config.yaml
time_shift_ms: 100
n_mels: 80
head_dim: 64
experts_per_token: 2
width: 128
ema_decay: 0.999
adamw_weight_decay_other_params: 0.01
Rows from block 5 of a small audio frame classifier, named by matrix and row number. Rows with one number within an expert belong to one neuron, the router's apart. Each number is 50 + 10 x the weight over its row's rms, rounded and kept within 0 to 99. All counts start at 0. After the name is the row's rms in percent of the matrix's.
After each expert's rows are labels from the 100 clips, of 14976, where the router gives the expert most weight on average: "responds to" is what is common among them. Only what is clearly more common there than usual is listed. The data: tunes sung on syllables by a formant synthesiser.
# router: router (model.blocks.5.mlp.router.weight, 32x128, trained with AdamW), inputs 64-127
# up: expert up (model.blocks.5.mlp.up, 32x64x128), inputs 64-127
# down: expert down (model.blocks.5.mlp.down, 32x128x64, transposed), outputs 64-127

# expert 30
router.30 088:43 59 56 41 43 42 44 44 68 50 59 51 47 54 75 59 54 45 33 51 49 43 33 53 48 36 58 50 65 45 64 52 41 53 45 60 48 54 37 55 46 38 53 43 36 51 55 51 30 24 68 49 43 43 55 60 36 34 72 47 51 45 37 49
up.0 103:51 51 43 22 46 52 31 47 70 54 34 61 40 43 55 47 46 62 60 43 70 69 38 64 55 57 49 55 64 39 56 53 60 42 41 46 60 52 65 47 56 42 44 36 53 42 43 26 62 57 38 80 45 57 51 51 67 35 53 38 60 33 55 46
down.0 100:37 44 59 45 39 55 51 34 56 63 52 25 46 63 55 53 59 41 52 39 69 57 38 50 61 48 57 38 66 41 45 55 63 55 38 43 49 45 50 33 37 26 43 44 62 48 63 53 59 60 43 55 54 41 48 50 55 50 36 56 48 48 38 66
up.1 112:41 40 57 48 52 65 61 39 67 51 49 52 57 53 55 65 56 44 47 44 51 53 38 43 26 36 62 49 73 34 65 63 40 60 53 60 61 44 50 44 43 54 57 47 52 31 53 42 37 65 53 58 48 35 45 47 42 69 47 52 64 47 45 60
down.1 100:53 47 48 33 59 60 52 41 42 63 49 41 54 51 45 59 54 64 67 52 72 52 42 62 39 59 63 42 58 36 45 61 68 38 45 63 48 60 62 56 46 36 33 62 50 46 43 51 43 58 68 46 53 64 57 42 54 43 57 36 50 61 51 38
responds to: vowel: /i/; reverberation; white noise; pink noise

# expert 2
router.2 132:36 59 37 44 46 57 60 52 27 43 46 48 58 54 70 58 76 48 48 39 57 33 35 24 53 54 51 38 47 42 38 58 70 46 59 59 49 41 58 54 53 64 52 56 50 38 38 37 47 49 52 51 64 58 45 53 33 59 43 57 42 59 47 36
up.0 101:58 55 73 38 54 31 69 50 35 44 31 58 46 46 42 48 47 47 49 48 32 52 58 65 34 43 45 62 41 53 41 51 74 64 67 47 50 65 58 41 50 46 45 52 46 50 48 47 46 66 59 55 45 56 55 63 58 67 57 54 49 44 55 58
down.0 112:46 51 59 52 52 44 53 51 39 62 54 54 48 56 45 52 58 66 44 36 37 71 46 59 51 61 65 46 49 34 35 45 37 48 36 53 53 42 51 51 62 55 46 47 54 36 40 36 43 56 54 48 55 40 50 39 33 52 43 42 40 67 73 38
up.1 102:42 54 49 42 42 69 54 37 60 48 49 55 31 55 50 47 38 57 54 40 48 46 49 67 72 48 48 54 52 33 65 58 48 44 46 70 61 52 62 57 44 43 55 43 50 36 45 36 43 50 36 40 43 48 39 39 52 58 47 52 69 45 42 48
down.1 092:86 46 55 49 43 51 46 49 53 51 48 55 46 49 42 68 39 55 50 55 42 50 57 61 49 37 57 49 40 54 41 39 33 58 49 48 37 71 30 60 41 59 37 39 50 60 33 30 51 54 20 42 56 43 56 67 60 49 55 40 54 50 43 64
responds to: consonant: /ʃ/

# expert 14
router.14 070:27 47 54 50 48 52 54 56 47 40 49 55 65 56 34 40 41 52 32 45 53 60 48 57 59 30 58 60 58 57 53 62 42 32 48 58 39 46 47 53 57 65 50 48 47 44 48 44 51 39 37 72 47 55 62 61 39 47 58 48 33 44 52 61
up.0 088:55 34 57 40 48 48 41 47 57 50 48 73 64 45 56 49 47 40 39 57 65 45 38 48 48 61 58 66 69 36 75 53 66 50 49 71 62 47 48 47 54 62 47 48 35 44 52 47 63 42 52 67 35 59 58 67 46 54 56 38 51 57 60 57
down.0 096:44 69 72 57 35 52 42 59 67 52 44 19 47 28 53 42 45 50 40 54 46 58 53 70 46 36 45 53 54 64 61 59 36 49 51 44 39 44 57 46 45 35 33 50 43 42 46 59 51 49 47 52 38 44 44 55 59 61 62 57 61 38 50 51
up.1 103:55 49 62 45 50 67 49 57 46 76 51 64 44 66 53 36 66 48 57 27 55 51 48 55 70 59 76 32 59 76 48 51 45 36 27 48 50 60 44 47 59 47 49 53 46 42 56 53 40 42 48 72 37 38 32 56 51 44 38 33 71 46 52 50
down.1 097:59 40 42 76 50 58 32 54 50 47 57 70 56 61 39 50 24 46 55 65 47 54 76 30 40 45 47 51 58 45 49 62 61 42 54 58 46 51 42 56 58 42 49 61 33 44 38 49 50 48 47 60 39 51 59 60 43 41 54 53 42 42 49 47
responds to: vowel: /u/; quiet level

# expert 23
router.23 104:46 60 53 61 41 56 38 39 33 63 43 37 52 37 55 43 59 36 45 57 43 51 37 49 45 39 43 33 42 66 36 55 41 54 50 49 62 56 41 56 68 37 47 54 38 57 67 57 49 46 45 36 55 38 53 41 39 71 48 45 60 38 48 50
up.0 098:42 59 52 44 56 53 56 45 40 40 48 50 64 48 47 68 40 50 29 49 62 59 54 26 39 35 51 56 52 55 40 53 61 57 78 65 62 47 39 53 59 52 67 69 45 49 57 34 55 51 38 59 53 41 62 64 58 56 42 57 40 28 59 49
down.0 101:54 53 37 52 51 61 60 48 59 41 60 45 53 42 47 56 46 51 44 63 56 46 42 50 47 50 51 50 54 37 48 53 38 33 36 52 67 43 38 50 54 59 53 38 37 46 41 41 48 44 50 51 68 52 29 61 46 51 46 49 58 61 56 49
up.1 124:65 48 57 74 55 49 45 44 27 49 66 56 56 45 50 51 47 37 63 57 44 48 79 62 75 46 54 43 43 54 47 62 52 54 31 48 74 50 44 43 63 33 41 49 56 61 45 53 42 52 61 51 33 50 48 48 51 42 37 60 49 51 63 48
down.1 106:36 67 43 42 64 55 52 63 62 54 37 24 48 57 43 50 64 61 51 39 53 53 50 41 40 64 41 36 46 41 44 44 66 61 49 56 48 39 56 60 47 57 44 46 57 58 69 63 62 58 59 61 51 39 18 52 57 50 47 47 62 62 54 45
responds to: vowel: /e/; deep voice; consonant: none

# expert 5
router.5 109:39 47 50 56 45 70 52 43 50 52 58 46 47 48 52 42 49 43 40 65 33 72 65 55 41 51 42 55 27 37 50 53 39 65 67 51 58 37 64 30 54 46 53 52 66 43 44 59 39 46 49 60 29 46 62 43 59 54 59 48 53 45 53 41
up.0 092:42 63 50 60 52 54 43 45 55 44 44 63 49 25 45 57 48 31 53 48 68 54 63 49 61 56 55 29 43 51 61 37 32 45 58 56 48 34 55 47 63 56 43 44 58 44 68 57 40 66 52 43 41 49 42 56 47 60 42 51 48 47 40 56
down.0 115:30 65 42 45 46 46 53 44 57 63 69 47 53 54 44 54 55 54 52 38 50 54 54 59 48 50 38 34 39 46 56 55 44 61 58 45 58 61 59 61 69 44 27 53 42 51 48 55 69 46 61 48 49 34 41 47 44 67 44 47 65 54 63 52
up.1 113:39 55 58 64 51 69 62 53 45 51 59 58 48 45 37 63 61 56 41 68 37 64 61 56 17 45 41 53 34 37 45 53 57 49 63 35 65 37 47 41 45 53 54 54 65 55 51 64 48 54 48 55 30 68 37 62 43 51 40 60 55 40 56 49
down.1 114:50 62 46 45 48 53 60 42 61 53 56 45 56 51 50 36 60 54 41 36 55 54 48 65 32 59 37 74 62 39 55 48 39 52 35 67 59 64 41 36 53 39 43 50 58 38 64 47 51 35 45 50 39 60 48 63 63 63 68 56 57 50 42 48
responds to: vowel: /i/; child-like voice; muffled (low-pass)

# expert 25
router.25 092:62 46 60 57 52 46 41 37 37 59 60 49 44 34 33 58 30 42 44 46 31 54 46 33 38 43 50 65 29 54 43 44 58 52 53 47 56 49 42 65 55 45 43 54 57 81 60 60 39 51 33 41 41 70 57 59 40 42 59 70 47 51 54 68
up.0 105:50 43 48 48 45 47 44 61 57 57 51 47 52 28 34 43 36 63 37 51 57 45 77 37 46 58 47 64 69 44 60 55 47 41 61 52 21 42 50 45 58 59 56 37 46 43 54 45 54 36 40 64 48 58 58 54 56 66 60 29 48 34 53 46
down.0 105:49 32 52 35 44 51 55 68 51 53 59 31 59 60 45 38 67 37 53 49 51 70 42 59 55 53 52 56 66 55 50 53 49 59 71 54 61 45 53 40 55 75 65 33 35 21 54 45 49 46 55 56 38 51 57 65 48 57 44 32 59 46 45 46
up.1 101:50 46 42 57 55 68 61 55 52 49 62 66 41 54 62 57 56 53 52 51 56 54 39 46 51 55 51 57 50 45 60 63 56 34 49 51 64 49 68 39 60 52 53 46 52 58 54 40 48 49 55 36 27 46 34 61 47 52 68 47 63 53 45 38
down.1 097:41 42 44 35 44 58 47 52 55 55 55 73 53 43 50 51 57 50 43 46 43 77 71 62 46 28 51 44 53 50 58 35 54 51 45 47 31 59 58 45 56 53 54 52 30 42 46 46 45 61 52 65 47 50 58 69 62 27 61 46 41 55 45 65
responds to: vowel: /u/; deep voice

# expert 11
router.11 098:66 58 40 45 59 42 66 31 54 53 33 45 47 70 42 34 53 60 67 34 48 62 65 62 41 52 43 32 53 53 48 68 44 50 43 60 46 65 43 55 63 41 46 57 63 62 44 56 47 46 38 51 50 37 45 51 57 67 46 59 45 38 37 50
up.0 118:65 62 60 50 43 40 24 27 44 51 54 46 57 52 44 48 54 41 62 58 59 33 49 63 57 38 53 60 51 43 55 52 42 49 59 46 69 58 32 48 56 50 50 37 43 41 51 33 40 41 57 50 66 44 50 43 46 56 52 44 49 44 61 49
down.0 116:36 53 40 52 57 41 64 47 57 34 50 50 59 54 52 41 51 63 48 55 49 38 54 54 37 48 38 37 45 57 32 55 33 62 36 44 49 67 51 59 53 44 49 52 65 69 61 61 49 49 52 54 48 43 64 56 29 49 47 59 51 52 53 53
up.1 094:53 54 56 39 42 46 56 49 36 65 45 49 43 74 45 25 47 64 54 53 44 40 69 76 51 56 47 38 68 65 39 58 47 51 43 51 34 73 36 56 54 28 41 62 52 49 45 55 57 37 42 51 43 44 41 65 57 55 54 54 38 41 56 47
down.1 090:53 63 26 42 50 47 58 42 42 64 45 54 44 57 44 47 49 44 31 59 73 52 44 50 59 49 32 53 61 49 66 60 50 59 53 78 58 47 47 45 54 49 37 52 61 63 61 52 48 46 47 39 50 39 49 52 44 30 56 41 45 38 59 48
responds to: vowel: /æ/; reverberation; consonant: none; thin (high-pass)

# expert 31
router.31 090:45 48 63 47 45 52 53 66 57 34 48 33 44 55 35 39 53 43 58 48 37 65 60 49 53 68 51 55 57 59 63 35 44 39 46 33 43 51 47 35 49 63 38 46 56 34 34 43 42 51 32 45 33 44 56 55 57 46 44 39 38 51 53 49
up.0 084:60 64 36 58 50 45 38 61 48 49 51 52 42 43 61 55 41 44 46 65 39 40 52 60 63 52 58 55 48 53 49 56 49 60 47 63 25 53 67 36 54 55 27 61 49 40 40 28 56 49 33 55 38 57 42 38 51 68 67 49 61 35 64 41
down.0 081:39 40 45 28 42 70 57 59 65 54 47 45 54 27 51 60 55 43 61 47 46 56 50 49 43 56 44 38 66 60 52 41 50 41 53 46 64 61 51 49 41 46 36 45 55 55 51 61 54 55 56 41 66 47 59 43 67 42 48 31 33 65 40 49
up.1 100:64 41 31 39 51 19 36 56 51 53 46 52 53 39 34 32 39 51 73 45 56 53 56 63 39 55 60 54 48 55 48 43 57 29 43 64 58 59 49 50 63 60 47 49 46 53 66 59 58 37 52 61 38 49 40 45 62 54 45 64 49 41 65 41
down.1 109:27 58 33 41 45 53 58 51 71 57 56 46 46 59 62 66 38 52 51 77 43 62 43 45 25 49 32 58 63 38 58 46 41 39 59 45 43 45 41 57 34 43 51 46 57 49 51 71 52 46 50 48 37 47 59 50 51 44 55 77 45 50 41 44
responds to: deep voice; vowel: /o/; consonant: /ʃ/

# expert 8
router.8 125:64 39 54 54 52 35 40 59 39 51 41 66 48 58 49 43 53 58 54 53 51 51 58 64 58 62 70 55 52 44 44 52 37 39 35 42 47 59 33 59 46 36 40 38 33 49 36 43 34 55 55 34 51 60 38 40 37 46 41 65 50 56 63 47
up.0 095:44 74 66 42 31 23 47 67 43 56 45 44 56 41 50 41 41 49 70 41 52 53 55 36 52 70 42 55 55 62 43 46 48 36 56 45 63 66 41 57 57 34 53 39 55 67 66 50 49 46 37 60 37 48 62 60 54 55 59 52 46 41 56 37
down.0 105:42 59 48 56 57 57 53 44 59 27 38 55 64 55 56 59 42 59 46 46 67 47 54 56 55 48 46 59 48 39 47 55 56 38 44 52 53 53 61 56 48 48 60 50 57 41 59 47 52 41 46 43 53 55 57 47 44 38 55 32 42 50 66 38
up.1 111:51 31 56 78 50 53 50 51 46 53 63 68 66 35 69 44 44 50 46 70 41 59 41 71 31 45 69 57 52 56 54 56 52 59 64 50 51 37 44 58 49 50 54 55 49 57 47 48 57 42 40 52 58 43 46 48 33 59 49 53 22 47 42 53
down.1 117:66 47 65 43 60 46 43 52 68 53 47 55 50 67 43 48 51 35 65 49 46 39 65 42 48 57 44 36 42 63 55 40 50 55 40 32 60 67 74 51 56 65 51 35 54 49 55 34 55 51 47 45 57 44 51 39 46 50 31 66 44 56 66 53
responds to: vowel: /ɑ/; reverberation; consonant: none

# expert 22
router.22 097:59 54 44 65 65 53 46 42 71 33 40 67 54 46 33 58 48 68 40 30 45 41 46 49 50 44 66 50 36 30 38 28 44 52 41 38 45 64 39 58 48 48 35 69 58 51 43 44 57 50 48 52 51 57 49 66 37 42 44 52 56 67 57 46
up.0 093:48 51 40 76 63 63 48 49 56 56 45 66 51 48 51 61 36 48 39 47 54 42 48 46 56 57 55 32 38 41 53 36 33 61 39 37 45 59 55 63 40 54 61 54 39 43 53 56 64 46 43 45 61 60 34 49 44 43 60 56 60 48 53 55
down.0 093:56 33 43 63 57 47 44 62 38 58 45 43 35 44 42 36 53 49 69 48 45 38 62 35 45 45 64 66 49 43 50 60 46 60 53 36 46 52 41 49 48 37 57 38 59 53 54 60 51 57 40 40 50 48 40 41 38 64 26 37 42 51 58 59
up.1 086:52 58 55 65 61 48 38 44 53 59 49 69 52 38 55 59 39 42 44 66 45 40 75 66 57 57 55 65 36 55 61 42 31 51 60 39 73 44 48 64 44 38 55 59 36 55 72 62 47 50 47 56 64 41 41 64 51 54 57 51 32 43 38 48
down.1 083:33 40 41 35 43 46 33 56 62 46 68 53 68 46 48 75 64 54 49 47 61 63 55 63 69 73 48 36 45 41 47 51 29 57 54 42 58 57 59 57 38 50 49 38 56 61 53 63 41 57 56 51 56 44 42 57 47 32 56 37 53 60 60 44
responds to: vowel: /ɑ/; child-like voice

# expert 18
router.18 090:36 39 46 40 54 35 46 58 42 63 47 62 39 68 55 39 59 35 59 51 47 55 51 44 59 42 35 53 45 43 65 54 47 50 57 51 51 46 49 38 62 45 47 47 48 44 53 53 58 35 41 72 37 49 36 50 61 41 26 43 33 60 57 44
up.0 101:48 50 48 49 56 66 46 67 64 57 50 52 60 49 70 54 50 53 43 62 42 46 43 48 59 44 29 41 35 42 61 75 52 52 43 33 60 42 46 76 71 53 52 52 45 44 52 64 35 45 34 54 61 44 42 42 62 51 51 53 43 53 57 37
down.0 095:62 56 55 61 51 64 48 65 43 64 39 51 46 47 51 47 45 28 52 27 34 43 54 44 57 53 50 44 34 50 54 56 63 38 52 47 59 30 56 40 60 52 58 46 54 59 54 45 54 44 33 55 62 47 40 47 46 57 37 51 61 63 49 41
up.1 123:40 31 40 43 42 53 43 74 59 43 69 43 52 43 64 41 46 50 46 66 35 55 52 47 48 56 52 53 50 67 59 47 53 64 60 36 47 49 77 41 44 63 56 60 52 44 38 66 38 45 38 61 33 43 55 40 62 31 71 38 53 34 47 53
down.1 113:61 53 64 42 61 58 62 47 62 55 45 64 38 39 51 50 52 61 63 36 47 48 53 66 53 29 50 24 28 45 57 56 48 54 47 64 46 61 49 57 77 47 55 69 49 41 67 62 40 57 55 51 59 51 54 57 61 58 66 58 54 58 44 48
responds to: vowel: /e/; white noise; muffled (low-pass)

# expert 28
router.28 128:56 45 68 46 69 44 73 69 42 44 39 55 47 40 31 38 35 59 58 32 61 64 58 52 61 63 58 42 32 33 52 38 59 43 44 40 48 49 60 49 37 59 39 38 44 52 39 40 52 48 48 51 47 58 62 43 52 50 31 54 50 46 25 57
up.0 125:57 44 42 45 43 50 66 62 37 50 57 54 57 49 48 43 50 64 44 54 41 58 53 38 43 40 53 49 44 60 52 57 46 57 61 41 61 47 50 53 48 50 43 59 40 69 38 48 23 48 44 36 41 37 40 43 62 38 52 58 61 44 50 48
down.0 102:65 53 51 49 55 55 74 58 51 38 41 40 53 58 31 49 52 48 55 48 51 62 41 49 42 34 38 35 46 55 35 44 45 43 39 36 39 46 64 29 44 57 59 42 58 51 52 42 55 76 37 51 41 74 54 59 54 30 43 51 45 56 42 71
up.1 091:42 34 80 36 52 50 54 53 48 58 46 47 31 42 47 32 53 42 37 42 57 59 32 33 63 36 64 51 48 56 57 43 64 53 68 34 58 47 51 64 46 52 62 43 52 64 51 63 43 62 61 47 41 30 59 39 37 33 55 62 38 42 48 50
down.1 082:56 61 56 60 43 54 58 47 59 50 59 46 59 63 49 34 62 77 68 23 58 49 45 58 66 60 48 48 35 55 65 44 49 56 59 54 53 49 66 66 60 57 58 40 58 46 45 41 48 50 62 36 47 53 55 43 46 50 37 42 60 73 43 71
responds to: vowel: /ɑ/; consonant: /n/; thin (high-pass)

# expert 19
router.19 095:50 55 40 65 44 44 42 46 52 44 51 29 45 26 50 40 55 31 61 45 39 34 54 38 50 66 50 55 45 46 42 39 39 36 38 43 62 32 53 63 55 42 66 52 66 52 61 67 45 61 55 34 61 44 42 31 43 55 37 46 57 54 52 42
up.0 089:50 47 29 57 42 51 46 44 23 67 51 57 52 43 39 44 58 60 42 55 39 58 27 39 44 47 48 53 50 41 57 65 42 53 41 46 53 63 49 49 57 64 47 51 47 53 59 64 61 65 47 59 53 42 40 71 53 58 46 53 60 55 36 53
down.0 099:60 68 44 60 40 49 55 43 60 39 59 46 40 55 58 55 39 38 44 45 54 42 68 58 36 57 46 59 51 53 78 52 49 53 44 62 41 60 42 52 56 42 47 54 58 52 51 52 47 49 53 39 46 64 74 33 62 58 66 51 44 52 33 27
up.1 094:55 53 60 45 46 43 53 54 31 55 32 32 69 40 54 57 44 49 62 41 52 46 71 66 42 59 58 45 30 42 71 57 50 55 60 52 54 37 48 37 59 32 54 49 51 45 47 45 37 66 61 42 67 50 47 45 45 46 59 49 50 49 45 52
down.1 096:38 51 50 62 54 43 35 30 40 45 55 64 47 69 59 44 52 36 63 54 51 54 56 41 56 46 62 61 41 45 31 39 66 63 43 39 52 39 51 61 66 58 34 50 50 60 58 60 55 58 56 44 39 53 28 48 51 57 37 56 56 42 60 35
responds to: vowel: /æ/; child-like voice; clipping

# expert 1
router.1 104:51 57 57 45 68 58 65 50 55 49 44 59 38 45 35 54 38 56 51 32 61 41 49 39 45 46 47 52 32 45 57 56 70 44 38 55 42 62 47 34 34 80 46 48 61 50 46 45 63 44 33 65 48 41 46 52 50 48 44 55 43 53 51 55
up.0 092:60 61 42 45 49 55 56 50 47 47 61 34 55 44 32 66 67 47 53 37 49 67 49 51 38 37 30 62 62 57 53 59 61 59 49 51 58 61 57 39 48 55 22 47 45 54 34 35 44 38 56 61 22 44 65 47 39 36 49 52 68 61 52 53
down.0 099:48 51 63 56 52 52 58 47 62 65 43 46 47 49 54 39 38 47 50 49 67 42 60 56 45 59 83 44 46 45 45 50 43 68 28 56 55 68 74 43 44 53 63 57 45 32 47 77 55 46 41 48 40 36 45 36 56 63 48 28 34 49 56 59
up.1 095:44 45 68 68 48 47 60 75 30 44 56 64 41 35 34 56 63 50 46 52 48 68 44 55 55 51 53 58 41 53 49 50 60 53 49 42 44 54 51 43 40 49 62 54 40 44 64 45 38 52 51 52 32 61 62 76 63 36 45 60 61 51 49 52
down.1 104:53 56 50 40 53 40 39 31 60 41 43 46 54 63 53 46 51 61 53 70 63 50 73 52 36 44 35 47 42 43 45 48 65 34 64 53 53 33 46 51 53 36 32 41 53 42 69 63 49 55 47 57 52 50 49 52 48 48 48 43 54 51 47 45
responds to: consonant: /t/; vowel: /u/

# expert 17
router.17 092:51 35 41 54 44 40 36 42 68 53 60 42 52 53 57 65 32 47 34 56 35 50 40 71 44 34 37 67 62 46 55 42 49 48 71 43 46 32 48 44 33 35 58 36 42 54 54 36 42 54 54 51 52 63 62 63 56 40 50 37 44 58 47 56
up.0 079:34 61 64 51 47 40 65 52 54 31 61 37 58 63 47 45 59 52 42 47 63 60 42 44 42 67 63 47 56 42 54 56 30 36 56 52 51 51 58 46 62 54 46 44 56 43 33 44 55 64 35 60 45 48 33 50 38 40 24 39 41 43 34 64
down.0 082:44 48 54 63 52 60 36 28 50 61 71 66 51 31 58 38 32 32 52 53 47 60 63 38 52 38 59 39 35 42 45 57 51 61 52 55 48 24 45 53 42 47 52 61 37 52 55 45 61 56 46 36 44 34 52 52 50 37 63 38 72 35 62 68
up.1 088:47 63 53 56 39 39 55 58 47 55 58 41 63 52 65 33 59 42 59 54 46 53 52 50 32 44 54 61 50 68 68 51 44 44 66 49 56 51 51 40 55 49 63 58 70 50 52 58 51 53 31 54 56 45 58 58 30 45 52 37 39 39 36 57
down.1 101:52 36 47 51 49 49 20 62 44 37 53 52 63 40 42 40 29 52 43 41 48 54 52 53 51 49 49 50 35 40 53 49 45 54 49 40 36 28 61 51 47 52 68 58 56 36 53 24 63 62 49 52 40 58 30 45 61 58 38 52 57 53 74 57
responds to: clipping; vowel: /u/; deep voice

# expert 9
router.9 079:38 55 32 38 46 49 47 51 25 56 58 37 62 36 55 45 46 39 44 57 50 42 44 36 49 41 46 36 65 54 51 48 51 52 56 47 55 38 42 49 60 41 64 43 38 57 65 60 47 40 37 31 61 38 67 25 47 62 70 46 38 38 47 41
up.0 100:57 49 57 51 55 59 39 66 44 45 49 38 45 50 55 56 39 40 65 53 54 45 52 49 72 55 51 46 54 38 53 59 38 57 37 57 48 44 37 63 53 44 52 48 61 53 44 46 53 32 47 64 67 51 28 38 53 69 48 48 43 49 49 52
down.0 103:37 50 41 37 31 48 51 49 38 54 52 76 53 57 61 41 63 47 46 52 50 53 32 38 48 48 59 38 64 63 50 44 44 57 53 57 60 47 41 53 51 54 54 37 31 26 49 58 54 55 53 50 41 43 60 47 59 46 46 51 47 53 44 47
up.1 101:18 54 43 43 47 49 51 50 57 46 57 46 54 51 45 53 54 59 27 47 45 42 47 49 39 46 53 60 52 66 58 44 44 59 62 45 61 46 38 73 55 46 58 61 46 56 62 43 60 58 59 52 52 48 64 50 45 48 52 30 40 30 67 64
down.1 097:67 48 47 57 49 62 49 50 59 44 46 52 52 36 56 59 43 48 48 40 43 46 48 53 36 37 41 55 30 36 57 52 44 62 27 52 59 55 47 46 33 59 50 50 65 44 31 54 38 50 57 55 45 53 46 53 48 49 50 38 33 53 59 32
responds to: vowel: /i/; deep voice; clipping